{"arch": "squeezenet", "model": "masked spectrogram model", "dataset": "single notes of 20 synthesised instruments", "train_examples": 78125, "n_mels": 64, "hop_length": 160, "input": "log_mel", "win_length": 400, "method": "simmim", "mask_ratio": 0.6, "loss": "l1", "norm": "batchnorm", "hidden_act": "silu", "depths": [2, 2, 7, 2], "kernel_size": 3, "stem": "single", "widths": [96, 144, 208, 320], "init": "xavier_uniform", "optimizer": "adamw", "learning_rate": 0.0026, "beta1": 0.95, "beta2": 0.95, "eps": 1e-10, "max_grad_norm": 0.5, "max_steps": 6600, "batch_size": 512, "epochs": 43.3, "lr_schedule": "wsd", "decay_fraction": 0.2, "final_lr_fraction": 0.1, "warmup_steps": 130, "weight_decay": 0.1}
Rows from block 9, named by matrix and row number. Rows with one number belong to one channel. Each number is 128 + 24 x the weight over its row's rms, rounded and kept within 0 to 255. All counts start at 0. Numbers have three digits each.
# sq0: squeeze pointwise conv (model.blocks.9.sq.0.weight, 52x208x1x1), inputs 156-207
# e30: expand 3x3 conv (model.blocks.9.e3.0.weight, 104x52x3x3, transposed), outputs 18-23, a 3x3 kernel for each
sq0.0:135104121136117081123089115138094109120110124131158093137081126155121142119092127121134111144121167132127146168111144110170148137088146121138165101122132113
sq0.1:153160096121121111112149138116157088117149132106103135109137141114154081054145124123147118078122181135174162151126148156096095131198130125057150053102115148
sq0.2:125119105148113128137102165135119124133090144108089134151136120109120136104150124141135144105112124118118118109118134131116145111117107099128145127142112127
sq0.3:100133152157123104132121161141108130114142083130139164098136103096116137135131099170152127116219105123162116132120129086140112125156134100124113110111085136
sq0.4:087104141108133164159146127128106085121130126130122096143088124086147117102102116130154115107130123109168153109110116153089052135140135096095149129128106147
sq0.5:120095113106109164138151126165152144099126159103135155112130157170146139147109118143128158143084117113120147145146119183131125134131123101109100112115135136
sq0.6:133122124155137138149136116143125098067156115096125080095178156097058130122107125129126125074144192130116000132113134132143137123123136111134156124104173151
sq0.7:123148089142134122115060138098119111089104142136161152106154101078142138099134116105112110118172172150099119091144113102141127106124137149180127107126151110
sq0.8:121112151146101119141123107112094117154121122145141153126110126114113160143101141154087121160153136150119139143111106127134151132099118107099146136120096152
sq0.9:119140133129095114149119126116099122105154140109124149135077139149102128144114104123127152150129141150111135130088124132136129114154150133147131115129154148
sq0.10:178111144140155134134164061116141079160156113100116102131074100095118124141135166141134101108126140091115096128200132138137135110123115123147143127075154135
sq0.11:155144109169129162132136094134147084162131154117121097109108134108137111091095127084154143121128118107098100140125106119140160108147126115142126062085154152
sq0.12:167120153114099150101133091157135117154152139096096148118147132096134085131126174164127129139154108091138095130124092152138103096162147122141080083074141141
sq0.13:064117126086131092078054146092131137125095133161130110150116101151126151146118108088137119132140152142096130123092106133138122158133145110085143119172073118
sq0.14:071187097128102112089146138109123146150152118136124121131149098125131127111145113146115131102147139111116140100099130113171107082153002101145133133120157101
sq0.15:111095209117147095110135133106112124134108149128117123102106155126130137163188155148108118162114104128157164125129171119150173160092096136179113113168134135
sq0.16:122095147095173165136080151110120145116170115106123143108120098161147123118131114192092149094088153140116121138132144083154148158140150152095112135108150131
sq0.17:156128148062114149137111113125051089071175063140114128136083121135136118059155114129142095104149125136149082117107113065037112157097135116163133138106110136
sq0.18:115137113129101136127099126117188129108081130162135131118147093157144128129121091143080120111169128146130141142115127130140112099170107137097142087100120154
sq0.19:140093099146126139151099126148110090121113079121134131139160108114140152125156060147157153145091161127120124105148161069139075111119092157125106147123086169
sq0.20:097151131123148121114138102127088113202073113137110110143165109123136113124147029149120129133165135122112146152124143114134156126087068176142133088151112114
sq0.21:126102148116092158111130150139108118112095126140130123137098117107151127109116136144126153110073164101120115106118146136089139149137127120104112117143139142
sq0.22:103098117110085107128074147145100163124068154121100157140091156145115103085113111137076122155163105112152166150112147113093101107155135139108135135137080169
sq0.23:132150133190162083093152128073144094114143135114152117134135116098141109091180119127129098108148140156159129137149121131119110103145147151175127114153111122
sq0.24:163080143078141127104165175092125122131134086122130127192146143101082125080155154144134121122155114132119150133140132118114104143135142124092133148121137131
sq0.25:093175105147147135149098153108138116154089139129098145136155098144086114163112125152139157114151144113100114084108113096099119087137078175140081145133148161
sq0.26:090114125159119099121139133113117144129121112130106118141103122147108111164127133152106108109129131100139112123114139090107076142123139116135118135110093112
sq0.27:121133092158142103162155103139127168153123126114128111117133108127092062136090110123108147124104096138140126129145132117134055177113114162122113121128121146
sq0.28:122134109122158139111105120141122141158136141132196116130120140150134119157130152096123101125127122159138119115137146132103123140148135154138151140124106135
sq0.29:169147150118129165161152097114145117113141124103137150090195116128092153149162144129143140152159101107138138133165102119095148120118132109125141152119120159
sq0.30:137131111131152124147156148083132137132111140126124111132140105150137130109141141143114149152141163089138115145173105102119106129138095143115095147136121126
sq0.31:097147117107162150083077125056144117157092109092123163141116072092117158089106126113130158107131116124131150144105131126167134100156141128175131114201138187
sq0.32:099143114121121108097036136117139129109122127135147133128117119149117134113133119116100105117148125164139144159085136117146117126141122104108149118112132149
sq0.33:115122103122140137118139131155122148060142128154114099130099104100117064114142118111154128111125083150150118159119149111128126123123161133168110119115140119
sq0.34:098092145100128147136126116121139129120164121091136166117146129114128130152054113083167156114133073105064122129151103151148152150138120106142175135088160073
sq0.35:095138146105158153108131144085085126184104000141151067143111191145155153128153155130144160115107148158133148135124145127158103140106113104129137138129165129
sq0.36:100110159102099141110163131133129153135120120142146127146136122107119121137123117139124138125147114122142122106158124127125134144140102124130119151134114117
sq0.37:153125113048126129106155151149129130098134149112118125108141127120154110156190108100142091084127131136155128102117157137109120180156102136115119142136139172
sq0.38:071156145150158101128101122076115146120147113159143119107136123131113118111154127159097098143118141163163112144089102117112139119100136136193116122144091111
sq0.39:094112166111147114145179177130167156115109156118099108141161133140130093100159066124138156125143116132092137118134101136133064126165129146099158090140112122
sq0.40:073127086121101109134059127109130118137157119149138124154142108110148163146156105119129115103130135147138160158123165111128125119151121092112135123090119115
sq0.41:137063126098118178129111139128151136128094162134140128074136096082165149161134079111107081144153130142086142089114160105072151138109118149073148113117102157
sq0.42:186108119142166128112127096180151110128131096143142141161172137122142081117090105105114124156098127093112126085165102109127122133110091139112064116109170138
sq0.43:103166105116118090142131114119135105113161144118122158114107099089133071136121144085146119091089093130073145135126126126125094084127102128083089100138126123
sq0.44:146140144123153135137132124065131136143161155144141100104144104138166178139129154121089116113107125116155140156112134095164144137170144138126125120100100175
sq0.45:092167094122124150109105157070102102092092135119112070170175079097152084112149140099189102084125077135149108115118173047125084142098149146121128125170139153
sq0.46:184154076143072180114133136152134133159141154106107143122152117124145159129151127117136142124142132096123156118129109150110122123161124119160109114058131143
sq0.47:123155157095130132161096150126106096148079130148148124125115150158158123134136156128113108093069130118171106115076091147107110134128161100109139153124134141
sq0.48:144116125135123146167124150132159098106139148092084121130164131148141145131134130135143154130135160090127144136177122133136092116109141124131115123114128157
sq0.49:155137094136123155130108127158093090133104158136133061060103118117111144109089087130105126144170131118137156128096138159122084095142116119094155182130130148
sq0.50:102123139092125134103126110090086137139070159111141138125096129110127149159159107135107070099159126121138130156130127154144104127126120096076120132156131130
sq0.51:111146114177182099149137091103092120139154149142123166164132075141087146129154114095158153126133124143121104140108143133088170108104102152171150150156118157
e30.0:133186152133104117132151143130116159093085097123085111176118151149115138127098083145091163107083117124050119133109120126133140150138149138135133117130103114095114
e30.1:122082111129126134134118130141188164111098034157140155121149140127120137136098128138160158132120095125142089130115086132101085145134151136138135139122123133124114
e30.2:117114106143113112146121161151164137153115113153134127114132105128143146113122099121137104135129138123117100128134141078104023094104075099091106112107098094093099
e30.3:132146149149164154119120137139152143157151146105123123177173161133123158115133122127110125158129172109131100115112100113155147122104100142134130107122080140126142
e30.4:114120117091125080120112085144167149070124054083104074133146149125135116122133128125135129140137136109118106142114116147143171148155140125131125124123118137134137
e30.5:119131127132150172132137141121109121112138135146158162146141151128112115101094093108127116128123131119105102145168165143118115162149153124120127119118111131142130
e30.6:141140134166160177117143136132150137160170164119129142140123151126135156123121135134142148136143145112124105106128127134148109130136105133133138123127107141141140
e30.7:119116146128127162098121149146133148121115096126117105131111132137111113108072079142112119104117102114134103081118092127155156139150131123127119130116185128122164
e30.8:117106121094078086148132153138126148108108076142134125125121137111116113129105120140125128103119112131147131143129134133087131112106146123123097151153183114161138
e30.9:137141145099119104131148145131110110131131117107112123130120123136138164127127131142148153151133197105083105134103108156146129117077080132106139114114115124116113
e30.10:122129108145133109136131162106144131140134163114120114133137121132130097114151095120171143163151150127134127135108116135131103158137121113097121116097108128093108
e30.11:098117131193163164114132124130142109146094110126138142128134118149154128120158133124128099147135151124128132111142104093167124120135123126120128102130103130108128
e30.12:137102107123122094147102146121142142134141170118123142120125135127131169120167165108169138132130158102135115125118121142130072112094083110103109112120093136110113
e30.13:156137148122131147154164161133127115140165132143127109123095148086104104122143136151086144076107119126126141137144108150142145124133133129138112154132146113138119
e30.14:107122135175165158115159147126145092154126128109116119143136121145162139146152146134127114125110140122144126116153137130175174138138162129137132133129164131137146
e30.15:111126104144159191126141142105069081132106132130115131148121130140118058127062094130100141104153087117114143147110147125110140141094131117121117115129122121115114
e30.16:121127131094103095122142126134076080178141177126107112155150149159133120123104087133142130138144130111129133134133136113123102147127134120126134131129149112116110
e30.17:117109101099121072119136125115112121101115101103122127133131136142133115143155166130098112141136142119117130132124122125129130127148146130131128125131150128131122
e30.18:124110130156131221132141165155120138090090094116121136142114108110099101123107131125115113112137114129174130116141132105122110120115151114131142136146176125120118
e30.19:154119142089097053134121119112111101161158117127134127150112132139115112120096126124121120145146126135144135116126124129139183123134138114131119113143142124143121
e30.20:135150158134119130108111106138160170135121148110108143146119150138127115129115134142103148145103151089094135154157151137108127155145152134155105121142111119132121
e30.21:109109109106146175147126127118099113101133138131141130113122107108124115131089105155175157124149115138145129126110100147066073120102129135115109138123166115141141
e30.22:116100112128124120122125117121123147091093096128115117135138122130107092135116121143155148094133114110156151106110097103152182091094100133129121131134116104107099
e30.23:118093132157145179150131163127146115139162093113113058108080109126154127130146140126106111114127092132160136125145137126113135110118134130144140135140206140171158
e30.24:152152163008047000149154134145169170113135119104124114136138140122130113133133134141143147130130118075108104136126117140129140116108099127124131122119124124119137
e30.25:146132146131131145095105100106121109121125155114102108130130121157167145131084119140115138049061085127136123150175160133144112116128132126148122144140160107155124
e30.26:105106111127127130132142141144140134112108103110120105127119104129097056102076094140108164104118077144128136157169164131142182125175167119117112114120114108105110
e30.27:111109125165187142117137094129146143159171156078103078139137124121126088076087065150136107099126061116124108118132130150154162130140121123139133142136141112093104
e30.28:132123152122152154136131156117147110101150094128151135127113146093116096140143159112097107103138113126163136120130130172155170128109141135143137174160191131141133
e30.29:158143158109121091134116077116108108110100088136158161127130127123128120074097069112126111126127099091104080127135130115124127123113112130129125119119086136094108
e30.30:115097106140144131112128093116138121164142167118170113120126130118104093066069037104116116102116059124112099129142131109126119133143136120113102116106076116066074
e30.31:117119127110137089122123132121112143140153138089059051132103130154124144123073095155140139141147137089118133123124125144140154138135105124146121117124138125130124
e30.32:135129143155143160122120129148138141094109082088081100126094107106129129116112144141106113072104090120132140119112122136101145138124154134153139164189225142184162
e30.33:124127107138123140168113139171146141123145165115127123140130114126126137116097103130111135135132119088096113121130143096104102092129125133121135134134122134129134
e30.34:134157148112115115141098120136104115120133138130125104150158154115109100106092076139134110128121137118111105129132118174099100135129107123115124117123127145147160
e30.35:170152146113074037094139111124130081153116141130097125108132124158126118129096136144137126155131126182124149114114106140084099155171162126137141127137137128130123
e30.36:127113152123138121140097138125146128132178116109144136133128157120128132157138157126143133133164152133158120133117116148123136119121146136137129152138165138169150
e30.37:120124110127173129117115087084107127122157180136151185098120140098126187106132161097133108143159197091117110097069088140137111125086081143139134155132144128111120
e30.38:105092121155135176115110113141132141137141124109110111121085092114133092095101122119079109095113072117149142139150152122098126126129166125148140129148176125164146
e30.39:145152140150138172133128141130134138135160193115140130140146142132130147099091118127128123135123126092107102117130119097121050135130113139125130135134136133124134
e30.40:127110115172142171129132142147149133119137096088115097125107104131111112105073113154101107096122097141142122130142145103100143131146139130134133133136138134149147
e30.41:152156129102126108132119107128134142074100083139142134151139151126113093121106126126138138147148160092112101154147132129138108121120130134142116143145142121134122
e30.42:116147113127102097114089117120094141138106163111087105155115149138118120142128116117108130110114112141104124114096133132120133128070104118093110130105107136086108
e30.43:135099099124109116138127125130168111114098092143098111103127108103115131119121101130127106127139145151143124144140167134136122148139138138144123149132113141123127
e30.44:141146134114123160111139112125101091128120125113130134133124124134124102113112121158157131119122082146157147132135155128147155149124126126133142149140153135133139
e30.45:151152168125149130117116123142136110117087068104104095138123110138121091117099118142144137146151130131153152111104119121122133117104089131133131133133139137145146
e30.46:125117126115102132121097114138172141140139121128119110126143128129152126118150110125179111149144135118138104145115127133125092119060061122107125130109111125091113
e30.47:111118120134152137128143099130135151074128042136153164116132121113122089126147150162156162113115111146155156128134111129135158147147153134122142123129146114121129
e30.48:107108108153152123099135125111124127142118133100114116118117134118128139064075087099113121115114122116104114144141136094129097120110093123118101101108082108088073
e30.49:165135132138122122129103131146171103127119110129122128133120112136127119145119126136110070136098108159142132142119139137140158114109155139137141133136142136127134
e30.50:130172138130150142166170184142142109117113114136108115123130128110110097128104080134125142143102137121104112133135136122084099141144139131113131118112115117124133
e30.51:120106109107122118098116128150146117147150113164168150169131127123115098122120139101084105134125101138126151132177172130157203132139123130133137123137133122125100